Weights of a small audio-text matching model: fusion encoder layers 6.
Rows from block 3 of the audio encoder of a small audio-text matching model, named by matrix and row number. Each number is 500 + 50 x the weight over its row's rms, rounded and kept within 0 to 999. All counts start at 0. Numbers have three digits each. After the name is the row's rms in percent of the matrix's.
Before each channel's rows are labels from the 100 clips, of 14976, where the channel reaches its highest value: "strongest on" is what is common among them. Only what is clearly more common there than usual is listed. The data: single notes of 20 synthesised instruments. In brackets: how many of the 100, against the usual share in percent.
# conv: pointwise conv (encoder.blocks.3.conv.weight, 320x320x1), inputs 0-319

strongest on: E (75 vs 8.5); octave 5 (63 vs 24.1); note: E5 (46 vs 2); note: E6 (28 vs 1.3)
conv.253 101:530520644493387488453521545523431472494483421553512516513522530551487457438395495509466561447448485530464585451559458480487553479453505481500468482413573511536511480578580544519479507467511428570444497470471508580436479555455515532509517540503477502503434474535523480593469478537482560482458503501532466539389519451499553463571594433641518512473470532518436443448472580590426526550510592432489461477465491555517454517513518485482373507513380536480531639515469411555442507415512513548437596487453450380526567510540527475489528405548615485491438503513446348480514605504516568549504502507551551482461491523390505448508495513523533500508474531424538433488488509460500501480454569445451530479411587494411621525558537606513462550525513446558523527485533502519480497498537558493458530469499497491462621587571463480469491418500516446433464524506613445496422455566437486471502597492478481530490496481455551442472415518388476399516520508471452436521523550496514435494458

strongest on: A (74 vs 7.9); octave 5 (72 vs 24.1); short note (70 vs 36.6); note: A5 (60 vs 1.8)
conv.65 091:510683480645541469518431525518471482496472455447532531536509416546511478441552460434512570448474482452398484448437445517537497496517474519418560540486522527482554564421475546461463523511474348477424562551522518450493425515491416489464590454487443503461371513502532478476493602492595510451522496523484538461490517523506495515546524437487484543525459443490474446552444462497466554495382450486571460463515474491450587544554489421498451499473506517556608537601543457470580540451584487527487453495545408472458527495521536474368481519420437543482486449516499518465558573569524539450497542502372470465553490493461437484506466521463469443483392502501503551493538449524547525512437571467423537562467422425525567483489586506596494553521449530501515535469597488555534556515547527523584478487517573474454459490525481510465489583432574518511670503536470574587478521515550543470548471469483414507469572530529508462497496512556447498397498413601461511491438381508510472534595

strongest on: B (89 vs 8.1); octave 2 (84 vs 13.5); note: B2 (84 vs 1.3); short note (70 vs 36.6)
conv.141 104:503526516448451501521452448460399555481512465577445472533534481514483569470547507420510474480525499508527495505487531585482518482491504589508526547458452623524485511493573538505500456478491501456538509564537550513534517470457477394480525405487516495493407518445470516414468537453593557500511603545540563534563470380474471601473410495454544500650473503560541398484495557562502551377467472553457528454484522547498495478463398542446555518465441498592433578545504452521425424467476542568514435462476495605373571533415502558568535502456455471526458501532532523508448471602551439506511528595455492480389546505543479557465522486542480468513487464514548478439421526536553560513455534412519524481423412526493578426616537532381414509531452470477475543551493484590445473417482512476514555507487499515476560454408411459606452518489458532503524448478522506446637474469522530478574594505499460488467512456408499451482525405444484490497506492463486442536438651456465535534505

strongest on: E (90 vs 8.5); octave 4 (88 vs 25.3); note: E4 (86 vs 2.2); short note (81 vs 36.6)
conv.55 091:458454485445386497471525482537446468393454588508522495492480515480447490514390432454496488489538424480475552566595590528429541469597550473523508482548528469481457550544590499466486492535473551490504448457487532463508550492479531510384487465455459558498486574507433492491520527538445566441539477506520589427545532472510399436497443430440523494504499482575505504493456382564513477469443502611589498519546544485600525498445497572558551591505515515495517521513543530511513542467507579512454472493496409495538443566592422511473606501508447425500483488493400482457536448538366477502500548502549542419631549492546548492410492632513502491538467542564436470487518480603588445417390492540506491527490509502495428461468474454569443434448403507481432473439507561578508513478524596481520499514503446487538484521424545644535577485524430426530540564501590437491489535477493469462518527497562442434493475574475446467468431512521537565373407548497445464567457421502512513573436

strongest on: B (97 vs 8.1); short note (75 vs 36.6); octave 2 (62 vs 13.5); note: B2 (62 vs 1.3)
conv.158 098:461452409540387544533494537464536463504498449497497487502557444484464500448562519518556496467451508493553477480536515570551560407502436412449474462393514557514382486584424520535513602500474582573440573512513523548498410453588448451558523570437456506546424480550569424491403440489508482440522394443458498540542456541441494544510433437493456468467533519477512468409503472469454502512490535474544617580491546536566501554414561446522561546564678463412472525341525571580483468461468458603520513445484560412505565534490473458479576458479490553580518496470457470544545575553485521538503504567495476533521461526527525465525544566491492455547518536531547518493584566415562450465511504497466439626508533479452548374606440538491504530537447472490600551420456507501465545451462496440418546431518540416547541543444499473468515502489449470497512512523516523574481504449493471434514474543456440461515528577542490461491455477545368472457422490515473503505492450581448476523561

strongest on: C# (60 vs 8.1); C (39 vs 9.1); note: C#5 (33 vs 2.2)
conv.38 102:456475696488514542464468508497466456534475570469578510464374452531529439414541481425492535538436417434511504454625550471495537664544550425442398562527456506529550533546449605559439440523531543458478466612492430449538612526499574469556440525453584457543495533496513493498577558573497464509436399476572487462426516425539463493541486433501489496463462475555510477431407590514566456581576537541557533516458414465427447549579467529488524472466564488446394476499466494451531436469585488499512450477532529546444537460543478492590543542534560464539466520558494528453540463482398515566497518458533536467505510463522490449431486486437415409526489493452512536499534501523475441591520491506477608531542537479530588475475513484449482486467558544510522427445461436529455460480557529475469570488546540550439462500480447518378511521416489575502458493493503466443446472495445426475540495462572438488523582475500454503559561489439547513582585470560530539422433530536516459462481

strongest on: decaying tone (83 vs 39.7); octave 1 (64 vs 1.8); bass guitar-like (49 vs 4.9)
conv.26 099:530468491470476499481467450474499458555526520581528491473500607529565529491415562447606461449602534443500543538452462491466477561482515473484489481526471521529514439491613534430545430542537571514532472525505434530488503443507527477480554451486402455436508495414466541526520503424492474482485492487617567413505456478513546429466440483529465545610438418480549481426471438523500587583487420456560503482522486551563486452467535449535465388538510500470547522573517525437582551424454539416479544411557451604436539478541456446400500452387575471510380479470516526443518564543476554548532526573470533498471480528537415492506591428613566460479557518523478451458560397440484522503413413589503529482491469511542573459630509539531393532456448559489463463538498522507503462538475540384569447481516534503495435500381582506504400491465506574425532516506591558495514524563436580518429472514525509587446420503477527500462512467533548579526461490525407475507453481473489427568535

strongest on: A (81 vs 7.9); short note (80 vs 36.6); octave 3 (52 vs 21.2); text has "noise" (46 vs 18)
conv.256 100:477514429513568492477534551557479486463466493497510451525588526390512440594515539564541549510451474483434456507474529511520495515508480489456492425519419445499564475491504424452491588599545482502461435469464469497578416479544534505476451548524545547540515482562471547603484493473468501597480531441497562476651457459454478536525516438516504577459481498507485597501571470481451419537519485489475453518511464443469394483464621469567546406513517480497512558504479471458497520351502475572451493533493456444531506474419625536481547521499414640451532489514569511571532472526451481526525545400510465546484460572437467510522475589554459499459574457507436537487531441476460433461570526518517459595473539472483466461441457541514471537487544499443485409550448508506487472482505470535438520512582523576600553500422609435418474522544491439484458423436501593571561404614436477478483458555509519474488530586649433410567512510422533562489393533466445537487486554513496436609458

strongest on: E (95 vs 8.5); octave 4 (93 vs 25.3); note: E4 (92 vs 2.2); short note (80 vs 36.6)
conv.84 094:467499563480475499522486477535475389503454478544458526548484587543575423539566519525544516444491372503553507581491472533452456450500531512442517463470481483460568421482445509576450526512506508461500503459439489480371463506456511495497558524459551577480527621497558650526506429474556448458512495504498553580476409518601594492431419508456494525406486467478445533464501481438463464438511545504461447469549529495447512499572492550470508459468510474435532433460483498498547445537435392525515377586462415471508534481478484526528488461454437492506569500520563588569478483546487489508514397497513457426520450518502471534451495661457439557523419553444600515446510613429530508508495598567550391508495617419463536509479469469464472569534579470502508521506502558514556545454510476489463534559481541480540458469406581567415579585509480439450475534429495578524474485601547550470448668462488511488397456450575477527448540414498468541512523439551527467485536499563484502528532

strongest on: E (81 vs 8.5); note: E5 (38 vs 2); note: E6 (35 vs 1.3); marimba-like (28 vs 5)
conv.104 102:578570500517456411458621466540411505548361497482398484474494543505516456510544484555524449514434478504488551488455501427479593528601619469553537519489568486572497574512495557611411435457513431522498434457573457485458494491441502582506504412425410494496438436457499413452490487562480535463567565500474522486447541466581469475548510526455501590466473412441486446444489536556442528448493490386528438458530461439497505449500498579490403571494444561400513513470550469548474481502482613517490600446463479493528545508512450524394479518509529444536469491642493563449423529499447407576560429495522472499635476463415474526477487495517519529454485526515389505547507483544531556540567428493472487453371603492530536565485616484504582447488516459393517494530461555469449574523529535555505472440537517471474408587485482494479507512483426475496598494456480516536489495453574519489505512447507510472477488487540567501543600466578462571524512461529529457513436472578540485461525

strongest on: C (90 vs 9.1); octave 4 (87 vs 25.3); note: C4 (85 vs 2.3); short note (83 vs 36.6)
conv.178 099:447490434498548474472535458562595547604508543519450420618447540509415531491602480564552544497419511402440507502533497402461452513456506461510486508468522565524442564474431490490460574527509531550481560444535478523556455425409469496472552462425466467516633546592475522472509469462530448493551523546457548542508458580555562500442442536440583500582581482502424643439387593557533466496609570587568471549464504457565529488542501439562463414495532528485503480426508496501487488457571489585475410531437446426372546502571540566475498599495476501467496554506513470482519564568442455535530523569529502528642524539410446612546485422478487487402455445447571450477455432460499507500596460522436459519467435447485484539533480565494527491453492486524466579503455492488491585500536477505491509535453511539419437552468474466396442428503475496445476477515458469407524573520527509454479505535483511434498553517484518463424454500511539480540463532544461552381509487540533555444482

strongest on: B (96 vs 8.1); octave 3 (88 vs 21.2); note: B3 (88 vs 2.2); short note (64 vs 36.6)
conv.177 104:511506468483421439436472475515435512470426546514504520514520452489476523470506484468482490500442508553530442559559610615465601457402545511497507494606569487565415465479445551414489550581482587444457431504562484547472362553561501482522427597539418491466459485497460504408531509541475443518434592476539564413523590570429447443502461444371537469478466531468525591451527453429475503447506580545467525572497561594500487414481536538444573510525466528621507443455456539543455513561533411446530487479525583463435469513473496477578544459426411454560477501464559430450477526433441513582449550404537564572504475542532499513504498436530457449426429471497443554434562505466608478469471573585507512525442493607520533545511472558578494478513504512462528446509466578535424545475519496504470531539505531442456482549540488454546529472516531483524470518455466465443487526505458509506539590546531503493581500554542532461584453516493594578514480429537541621411459485601424487522475

strongest on: C (64 vs 9.1); note: C4 (38 vs 2.3); B (35 vs 8.1); note: B3 (33 vs 2.2)
conv.257 105:456407518518582484512440531530541543498475454512544542451584503442596551503503476396440456460490416438507432624438509519496568475457516476479449536494496533425434488411491470632445551479515495484448496520513472546582447519513479557522474385543526523533439598588507536567431467547516509438516456480489522453587551527547498493558556528527557532535519541542508608406504553487508466436450547477498505532457564551471539507541644413550612532528453578416495528507471486473522474423527441425457555485431526494448547487413479426563489502513466505537479503472551466554441505540627440534502539424484509601540572549516492479504485462502475498612431524440484584487563415372437498534406537477465394499424593550484434421531406452576467488560458471438504481532613473530474503443449414419504490476421490426491492568383561501515544555479526475552457490448519525474461503552456510443459530539531543556518451486442526521574492469430484518497444490516514557544449432505527499500568

strongest on: G (94 vs 8.4); short note (73 vs 36.6); note: G5 (48 vs 1.9); note: G4 (44 vs 2.1)
conv.80 095:468513484549423463485537597486546515537414421434505481481534482560461539544518464510479405535473524557467506525504557426584523567507514466451598418506445513479433470492499551622395514476575573507478486460479523655487538560549578529441527454459432502530473444527530473471472525505461554487488445452427474482519515471589481516556457579488484493514437459411528417533475497462488464459604497476540465374486498542446499489523429523534490516498511541508534515456535463488518440483574506458558554507478446399563488532533543501519503482564470567482555454536529530538454507549509485522588557497534458484484490431452488549472531414470541496526503674478483599432534529515555579449457389443445589575450482561378499592421589483546497440433421464507387425544561381482483444587482465454511538447480486515528547461488458569467504484508477523553512423498537559512449520478483488450508522495469484605487610435381539531522453486580531574566574420451492575515492460540546424539588

strongest on: C (91 vs 9.1); short note (71 vs 36.6); octave 5 (49 vs 24.1); note: C5 (48 vs 2.2)
conv.5 100:439564572537528537506457576414499511525511460556495525489552507389492524465441533513513575479527448446462512560472482451607533489456444494406435502519477525567464505491519509512458518621526462571482510511489533567493399406565447571524513529541528496418641510570529545494476521416543462458529426570495522522539426503421520490446535428426521441396444563532547512448582447410493425566507485507413474537488475564517472510485548512481578503499398499514489572570488397513485397567552550503358462508390460588458479435552501422566425461516438460468454595419512478536579433565561540496565504542589516540555537527480536608481461426429516443519504514508535483489491570495511530479504493465537443426519523494551445536521418472654485499509532522449507535533511509518576582391485490532485503548481491463397515535425536488513493486428550525494409477554485568516475573550528461498465571580446495512452470544441492449575476410520438529468472577485498478557470509482550387484515

strongest on: decaying tone (96 vs 39.7); octave 1 (89 vs 1.8); bass guitar-like (66 vs 4.9)
conv.108 102:600508537439438486538305567459442396520494533558491507543497382495491524563500491494504474520439527409537412544554432449452422491523525462563450426470422445465541527511540473481525529525476435419522520462441399431461493449422449592522530417522479517425510519506535461584525470507534553588491547465497520575486454505489460508465479521589388485440459457565448540528635479540558608521523477508571448494519467489585558508442512539477484526477557533481492476557561535537581488485549512471438536529457490499531489492468471503493470511554462558511472465487521500535570600508449606523484624454409646479515567471522479512459491422474620493422444513474464553605485493628484437436498488492452490434433419489531508469562510504560509565543458536512524438514534452473511524497470481559609499555466488478436496510531524533458508454572529523526492485558420496535433444589498500518514363557524457447490429460501532487516512552523490515550524519615564561471513561469471454569614

strongest on: short note (86 vs 36.6); octave 1 (32 vs 1.8); bass guitar-like (28 vs 4.9)
conv.127 095:461442491462471445467519519511568471528465424443568436453519499519542453468535550495523522571589531435480534469614497524498519530435425458442457465528510536532494495480459515483500526468423555537538510432520474481523554433458515490557412464478548411596515483425438578488509467422490499511560544605501429495467521446522526469501484403497550547408535644474562488567479414525545580490454509385469495503482449518511573526516542471487582434561496522432451554532532469485482547468492532490429483448418431510524524461435573561490470484452385534405467559474482534551571528478477510552482476451470534534533495530581471551394464500445547547482539520436459526419482380553555469488453476534493493545362552514457429429495490438492529556486445499503479644478443434531475452508470498421564529493542478526528459486650463550504527519591507578535573497533469432550470549504466487543445539449605472494384616527464421498465473486535445564410437404568469533512482521477432636450456

strongest on: G (100 vs 8.4); octave 5 (80 vs 24.1); note: G5 (80 vs 1.9); short note (67 vs 36.6)
conv.200 095:414529424573484503532462515411490502471505350492467522447601480435485540480493527517489478489549517503535392436532499522432514515524523509514488510477537509426585516503450569495520432577503554461517464476445475461501529547515599510510433502435553578493502509446559541506506427532545520478509492568557488429633486465502559454563467588518469493552385481504514464507527545529478550448471528429480427450418518507522519548467480516463518470459465491435574503486483483481420600500506540550519484453476481521427510464540614458569452485522497677542482516512520509480554541420485452450452442551476552533528516537478535373548420633434547453466511354563542490467572473416570563495570461481623430520423539502480432490520442376568510625505487442513449446506548488522444461515585537481482483517480452537528523499477504614475526468504580495549448506483486582467505511596611429505487442532441547386433616494516458468484506509528468513520446493496464439564597548469562536505449

strongest on: G (98 vs 8.4); octave 5 (85 vs 24.1); note: G5 (84 vs 1.9); short note (65 vs 36.6)
conv.27 097:573530482496475528532455563448496504498577441381487465456484420461595457426521498627500622459506436456459470469487460441478435457513398429501470495486447527447576503511491406568481468491448505380389499591516461526551482462440530485548593507528576644476531442513461458542463468456551548497448545511509416554567501473557457518531536483468597479506559411544431499487586521534444441556421518530544488483500498461419494495533528564496499576428494509399526439474441555440548487478464499504509515509460530497475602526544441450641556574552424421548464502493527488594500471509512480457531588493448447471523512496463519470455453491408405512599528488581463484465519551473482476463553497551552376489493543519554500501474404519541456575516528489401492528556553566544507444495563430603495450586458518410502446496517500589489552468558509424544436493463524546489493586588486483451486441486464543425527496496491535499514557433423442533519481510481443556444417528512458458510390

strongest on: E (81 vs 8.5); octave 5 (56 vs 24.1); note: E5 (47 vs 2); octave 6 (44 vs 13.3)
conv.44 099:502545485520437460514453539484495512566502496495459497504458477526517463456490491544478492471451552404501586485440390532585466511636628564455477399508573436519506449470561429505438496530450423547527496536471579457494480479483537435546505431502475550490433477515570485488418508472467520500448463516531567521482447514476493479511494590481459390420471437599528471501515599494513646455475496543417473512530553529496518521527469416436527521525390508580403545550499495397537566494524572439504460550547432468402416487501462429487560531440619459588453458502520491518499475520509546483486537503466531562464518559496548465523485492497508547438497575501472494394532482508476503542505522587573539524481509418383563465384463578472492526525613520500466542529479471567508504448461509488533547344502497523444535474500575423513529594466488430498510493546503549495460392499601544515646460430490459478483517486565432484486502550601403519535456396471447485534550497558535534480616

strongest on: E (71 vs 8.5); marimba-like (37 vs 5); note: E5 (37 vs 2); note: E6 (34 vs 1.3)
conv.1 096:504448491534443469528572452472483498459506465493555536437455554482479475489568485573542469593509457476392518539561554473626492413503417507491416442484543454500555524548526489484486532466461447528512560459489497495434399438553531545365498569494541579572570451536488490528467461485610505552406421497475570451448572532446501521498508419405493540437523505549466472506470513439516552452486523475571537409469495542488536512482512412560543488546477466405494458569443574526432531415483471556464543660524507569601506501506594519510526504554577401476542519556548494524524439449491458525487444531436518439498512468517431457467533649519508515534378427431400542525568454602436576466505435512494600482481426494478595413482467503501500552445573541540440463456497461510451489520566409620487497497521423508509461444464514456478546515524449578497492549490530531478498471455580585474500568524467578522575602572487602514483497495471460545549476488457474464419444526525492537485450

strongest on: A (97 vs 7.9); short note (89 vs 36.6); octave 3 (51 vs 21.2); note: A3 (51 vs 1.9)
conv.34 104:502566528407459446497490498517538473514490531495472573443491510546503586363476503508508540485612436506449465384457523474626507385579539651500464573531506501464449499538493431393513427551519512431499493581510533458393515452604526491542478454533520505555510457440532496423398486444600457466540515505514519487579475485474453467440492542510545522570553539408448521588469571439499546463473503420506507397554473541527478552567539444561503454525583516495479555485504525478532488563541548451595508534466455478549583460448538459475518571539448507510570463478461472451409550476443490466470516463454545474535610525564492511521529566532511443465532422475564444466528551487452458596469466576434516482482519476459598464563598440584498461477554446472487565433449567553503440475527578459556465467434496560503507467534568397622580475490544373480458518500468515587462510561492485571518459438453522519643562468487489480488521479481487543463443487461544516490580421503494533493548

strongest on: C (99 vs 9.1); octave 5 (81 vs 24.1); note: C5 (81 vs 2.2); short note (63 vs 36.6)
conv.66 098:467555563576472475464564515477436525576443591568612478566464502478458488526449483568490505480457545514485555441531474502422469522498434461464533534509471535480428481446481507559490444386537486502439508570486457462478460453490540524524488472513456394441409460514476519520583484536497587579472483495512450451496566352400473434566554508516550459437420485549478423432436461490422462492372434517449525455521527521500506491391533521574513604510491433563568564565426515597568490578507466480608493493446497498392481535512535546555433497479474481564548446543497449620601482465460470511501504601468510494476455478558472571501489454495477504528495525561499459547553589535546544548475490433576489483446546515565432570502550493520422501518518489447510516501488478612540500578430450559573450472511357503428504533564501554453556618538506528423492565509580447477553524503460486564470490496528509568468521441448372546497540498442546502459563590435443383504499513458453486476477

strongest on: C (86 vs 9.1); short note (69 vs 36.6); octave 5 (63 vs 24.1); note: C5 (62 vs 2.2)
conv.159 104:519517576492535502494432494471462528566404541549537539517447511508628507443527450468543494551462616427497442514537477526411472499499550505539510453521419478513542464451471485497493538547614496545477535531612447539516469457518588618547514452403489419506504581531491537504501450451464404394496489457544547467518474498410462459584559542487467497534602419534453450530535477454506674415463497580524449533494407530529551530499577445551586642522564531479437497546529467464606529512524441519509481486436494528411497474465440480511519516430416509508501495484443516631590522503427492419492484466566408506496538473493544483547515440548518524542389521535552482464581530421423475592445481494498478539499533602560412493443475540499479540544492502567533577524496440506481455428509463521453507475451462548504593469484421580466445405535518468499489489495539497478513466479376443526511433587479521505393481441377485467513567470451479540494511532556527493501514510444537494394526

strongest on: G (100 vs 8.4); octave 5 (73 vs 24.1); short note (73 vs 36.6); note: G5 (73 vs 1.9)
conv.316 105:539554512539570510470470549597524461504503450422461453534499514464553471498594525558528485600466516537494482512503454412525493497458478444553514416509536379475553431480499561554500506414523551456493356522507509501517504446551566588527435586499500527492531443537450500449455472500441466397526429544497474527491565549465517561461515644571447502559512467487526570442549461486529529524432479447542457511534466562530517522445536450499562513427478585457636571524526419521476595455512487493442500466471493547422521465512494548531543454475471469516491449409503533595556512422539497517513387507402510420588529403520455503550577455443483570524508488413574485392481463432524480529513551480542503446417536604455553467535618445477477447480462552467482489496512533475484519437535492562484524570581482447551450445476424500522569530371530498581493457472590494524543512527531517519473508444476445484500610472476482475475454462612394641461423484496502574542512445392548569490522

strongest on: C# (97 vs 8.1); note: C#5 (51 vs 2.2); octave 6 (41 vs 13.3); note: C#6 (41 vs 1.4)
conv.199 098:359487507532553470539445516466446431570528440483481578492514534481488499502483474501388492520512571485476538521432406516545555509483485559454597409528391438467489568514501540468443506508490520454451425563569428418399442506557531466541521451589458513541517494477540490565521507481429477552576481437394543531456474464586518526430477537582425488446441499452463453450450453507501530502540495423493543446496440551489434651527564498518501505459416516524438525537456555527521551455443511499492423611526438505490638515565425478548455455622478558390401493551518493455515520543487536458491518512455507536496402518498591464390428491558482485502531475456488467471460541458456541493490565448480525596463400406557520441463516533498514481451484425483409492546618538499451458464435519505460386573464483567470468599513508544433503532517486524499573500518494478595596448463476600499503517482460518535529453574616490535412497473454509412473482492472572524462520586511491498465518

strongest on: A (83 vs 7.9); short note (80 vs 36.6); octave 4 (76 vs 25.3); note: A4 (72 vs 2.2)
conv.105 101:426494546508455507508516447467498552414558456491430460446486469410560424424491499403499556518462519456502428546457593544487531404468461486495520475565493469499604502519511503489554600533528532416587413481480508474567517509502512502498465613496402436433547499476478454536524498574489419649495500529428424543488492526447550434584536531508615498534436493449509641495584529466476553585459470514411464563456617541488491447492547454469471481511543463474465564493431579438511530454472500601535508461478468546492578520573454431544463560535501503528598483474467445440551463474587544557471519461481473475507458524567584458493522518511553551574611416447506468414489442482412527503592498587526360501488532487591452413540465576503463612520490538486492586511574591517542534499528476488543508449481421541517496511503492399526511507427505489416502538471513418475588462464489450440416438504482494525471484467486408448459489477514444502519505508429444429586503544502516447458558

strongest on: C# (95 vs 8.1); short note (78 vs 36.6); note: C#5 (47 vs 2.2); note: C#4 (27 vs 2)
conv.4 098:450490552475450483448467432509448495556555469453482486556462542586474581480449503509497519491448562495467512492472513574524531551464508590559554476471479463523504463588549532519566530529462403541452511486496489560482574476401482390469487519446441441443526506461563419477511449451531488574522489534488490605431527503523466498451478518513589584496554532487461574513460506525367521466465504487507578521518484467486433470578558470425445583458497515461552579471514565491509411496471418435451486561573554500498519467470505510531443488525554436595483453418493516435518480488524554568528480498517436605451451481565515472435432417466516506526505385553458509363500481556436510439472602412510426520500518440551512484439457616457545478494535538389443500476560562443532592480611481407472521542433488459431494539543485524540339529538537558542489496468489528590438474427411508483547566417555567494483472514586563485526587490507591421465583487467468409472572483529515590428454

strongest on: C# (100 vs 8.1); octave 5 (67 vs 24.1); note: C#5 (67 vs 2.2); note: C#6 (32 vs 1.4)
conv.74 092:513526542387442487533426478558533483510507465415634471478587490531511588519601525540488464430531573466474575476483491473494501597530490518498497500517462514548518473487428548487497532570490538525432520515422498512455540436482547511430534515532539393558498369469540442544523480534518455469543450472497484491459519507567522581540494452489495506516565478454521457470537471416474577483518444437426589494501459554504481532551479422434500463361427555457513595504485566490457433559410563538448417480539478520483534404497540511482524407556438550439477476494416442517481414398399506504472517518449500448412463551441505472449550468533473489466466513572500497548503456526569585556461509461484491480480448419505672491471466523501395526476414535605458531469485452489471543559520487610495468473555495603481434473463487534486537452497509458480565481515491629527511540544540465469608528486449373464436534564539588564397518567511548469425518503550415477413437419499479447437511

strongest on: short note (73 vs 36.6); G (72 vs 8.4); octave 5 (58 vs 24.1); note: G5 (43 vs 1.9)
conv.173 105:434516525437492444521512537523528500472474511494488499463602452538462518437490558473543505566482492543560512502449444506504553485529470508494447473493563555459501418603528562547439537453566510512512570508549574510600496545465487464415504574466414559432561536509506538483516513487510458405453486577505544533425488474535403565561405548469482555531458437552467577448531540463559369417512438536490417517479519531510479471452467529447385507516502599468508502557579497479428473461506445477481463464602550396532370449552461426595563503430493471445428480520496529517434523490612465531430565509527488502462562512458372533491473486553469483589502551475607496522461425476549445490502604450593448497506547468560454547551518520488414636558404512478488463526617471398549484511450535461547586553423486499468503625444543538513452372549546467480493549463546530534457488536499591490516491438444507502454519484512476509527422458489518544452539458491452519487518517535455599432403

strongest on: decaying tone (79 vs 39.7)
conv.221 105:457508487550535531459558421521489482534513534505488513501625508493479475464422482439555449515536553502472545479474456477453596526480509492509502422414523521426461531520558495494559543495527610474494556483497515531476522526455516452513478463505427512582512474544475506510471486530527521516431508522488480527691466469568493542471557620511461522529398535483521466438483487497445433514429427437498553430487492536554473518502477474559610423436444520626473390509453402453467514476521412499525435531528501366413487477532446489588434505539464804521428544618600522521465542481394523436515489527458434549478468601471497486509525504582461491497507457451493471424493506485534553425518447491390388527457484527512505521470524554489480560497484464460513477444499529615493445551488479460443486402535491531518501472518534448514575479557531502472528455485403440433485503548498431440495455413427500541493525586488500485476497532551528478495528460473423437437532487537472530533526

strongest on: C (79 vs 9.1); short note (74 vs 36.6); note: C5 (46 vs 2.2)
conv.217 102:590527508454416475492498474495479476501514483538504469480448535438522582525565478485569434522464462435483477489580518509428431603553511358514327501445417508498483541538444539510531429400502519511527380566605545454444494560468488479552494477445590494534476514541532508519487545555482405484475470482530466454536469541510468497583599540485503411471473453528481578481573499460506499524431445523526503457566528513543475488530546499572518521513490473473548476510539445544426457522589470486468533476553467470481476438501551466543434477525499536473390446487615470480432504524440469432482522544441478592515576476588493532503403551546496506464536507462456480527470499401542459545453526541545551581549585563448619465573533505485525431624418544440536411491511413445501512501484480621453465470583527560616518621514489525528502526436490487414463555484447488537468519505502466494552507502418533545456509496463412560540503478510483365621541515578511478512526555597580486598450

strongest on: A (99 vs 7.9); short note (76 vs 36.6); note: A5 (45 vs 1.8); note: A4 (37 vs 2.2)
conv.310 093:521590501492559508490502478520464502556508477554410508512606565458455496468467457473519519491477571428463520514461489481537441514474508485447428520492418415429588455411501459530495461461469463504521479552595534464602554492412505471511596582484484538555592490372510505462461467483604507558483481507497432536590394515477581489506480490449544502489542430487529425482539559511539561508525484428471526436502479452593622510485596469462584499528489587578507513530401502500463621457479581506380529498482494414443472384468515474459425464537560573599670403470546425462390539517462512486461456486540395502483494578510546508480505462435517430490477544527458467549533520550515520594505491492497405556506510527478523532503539556475453609497483506486510490509501552406516517569488477563485508419515390507574520425512573409459557564500537535553541502573492488482562418528560421452561552486419485467525569533454488516494481445460536498400559495518463508533443477477481436437524

strongest on: B (54 vs 8.1); note: B5 (43 vs 2); marimba-like (28 vs 5)
conv.82 106:488504574487469440501459527540463509572566482534459474566445493482558534527509424529470564395475404388477583592513553461502601564601528473528571587510468572470445556470452477390446498542452441562467500510478512518506492434593523488489571457502553523455598519428485581438432605493517567509538536505573546482557451515534452480478552559483520456500552528521565539470512569511508520512479509485513429560515511488562444514531486527473461545527538609496513483587522557450442589426537485540497491460412554429510451458439467478542464530468470447526438491504506455499473430475524466385497554525512490515489488421484465445472441576426440544453481499426519338525550411536577585418442470443461490505386494439561559568476530468478464522397566506453521460488411544459456589561464527496545442627478574498496433449478460424524511423562508469493453483478429534444472448499575504459551539487461529505552449532506635499602477474417480562474470542546450414542447528467448533434488

strongest on: G (86 vs 8.4); short note (64 vs 36.6); octave 4 (60 vs 25.3); note: G4 (60 vs 2.1)
conv.228 095:589548519560501535483484462576518526415516463474449436526522493472413531500429468565501456579590571508595489464445483469429568493550442468567539468452483519436521401458418466525512526501440619497498465529569560459535438506550525537588505509548431537489506508564468449522434495519576411640471482450432532511561459472420440486492522567457512509535490434474561501460408408514441456480436510491466426449525462560580466559469420609527463417467448593554481523486533542477469493469457474473506572434522496501461520557583481527442502492421462549475632471693603488511363554558456519509478532506447514475437527580484539452542571503535446521433457477521529510464505511471502454497465564524470433563483518498538486479456433457470423509586487547506526463600473525497444524576476460513480576479528477463548444487539515505511508424544499605557562542543472474524498538580542476499496448484446466612527456490511447504398530480532383589451532531495461557507508455396525428413513

strongest on: A (53 vs 7.9); note: A5 (52 vs 1.8); E (41 vs 8.5); note: E6 (36 vs 1.3)
conv.165 099:501524456477603481472544489575521431574531470448509506531564486449409490445535482479512484492540513597469484497555451492511516505437533514520478489541504599521547398528461397587438463590474550642517470397483506483585513455395532517459377547521469601570482477504553515431496533504528581566462541553501520463509454418493579474486462483504544465454476444479502462484422618414513506542515416440547519486502480443583492495529535458450506475541519592488477511543576579503482555505549536494416443568511536463562507545477503545503448522440506527535535494509538641451441502552517520534351477441496572445507516509455470509467575496589485489460518439425546483448548467499400520526486516528460590638482438463490573402477476499506436462484575499443485518464426541549460601440573496453548581435488390479516481616559493500500417584466443516485474497554524438467490549493589493450565481483433380440533563494458428566473444445484524439466559482500455535564526456473467505544558

strongest on: short note (90 vs 36.6); G# (80 vs 8.2); note: G#3 (39 vs 1.9); note: G#2 (38 vs 1.2)
conv.70 100:501599528457581460508542453488533529400570452504538497571510553500498414569501423508507544476543533566531487518496508445529464543519490599542598571556532463520534565645415496556489438589472469551566453412455542485487488514495401434567469440531487397559506563499447576498459434475449516458445476465540418476571494534484424434540485436456536491478499555509580521448551477514458405462549494502438478479505514462488449467542398491507475502488532473487484442494394497533475536490448554416403478409652515416470466534464475520537439512620504478509558501423478508509508552500539558533545546481544537476567553510515637447432429603428540520555424498453403528484528531430491509529463547486442538448476454544498424469498495480575488535667541446494568457456502423504480535495508500543515543438548465468491531468585575453509464494548551402589550534481473560478579471497414409529517466520514467518449444497517486450523520425509522562562493484478481551478382484461546514563606

strongest on: E (56 vs 8.5); note: E3 (33 vs 1.6); marimba-like (28 vs 5)
conv.112 100:606515472484419482522544519511479484589374512475469490585531532480596505552509466566399485506467503506495475532572408535486481515416561471496513467465612431504457543525554508521590521450464468565446450520453463526434465586437466446501492426450450382528489427442521518473528608565515433544480546517476494447484432513512508505534473419482510579436552562531597472499399506487454477540449532557473490479532450485543464500538412564531503458492524485480466541435480520494614461498498506554459533423601554458512478531523457529571402469487473509491491510430408536467492604529524508487517474489522474474599498449436474436560573550521498613477515428588566472512437494459478492453521488395487525625564495508559492560498597585502366547478411496499538398412512451497487525505507477514524554580523521525574512537539483517529398414447453500427495413484534499508487461459405447597503500504446468515532472436486401514544506416548563525593518554437499568536491593486442422599476

strongest on: A (88 vs 7.9); short note (82 vs 36.6); note: A3 (37 vs 1.9); octave 2 (35 vs 13.5)
conv.219 104:416493489488538434512516514414412506491457456569522506530499559535497541607509489439614532512533527475524570601524483403558517573477494480559520526538516496568537499574559488531497439472423490507510488480524544503623396468475537486466566466490459436478385485527468474439507503459537519606510475543475509538452563552437514460496474487493512441449498416508533531451617449539446522536477564590527443421489466527494486460519537476616510485544517513469409461572422543603500411515532582453474626523444468477460431436556580514595513469501419517494579478499494484554458442500355486503453520501507536417525511534452566532510441511530536498501446483529466483524506434622571502476521583503510428452365519534409561537510459415497572593453542477429444552474397488555487441577502458573453492489535487569420449516498530503441591464540502427493485495538539431561447541443543530558568482515485521475487486414603451417504481524416482500536483511553451537457453550417572399457509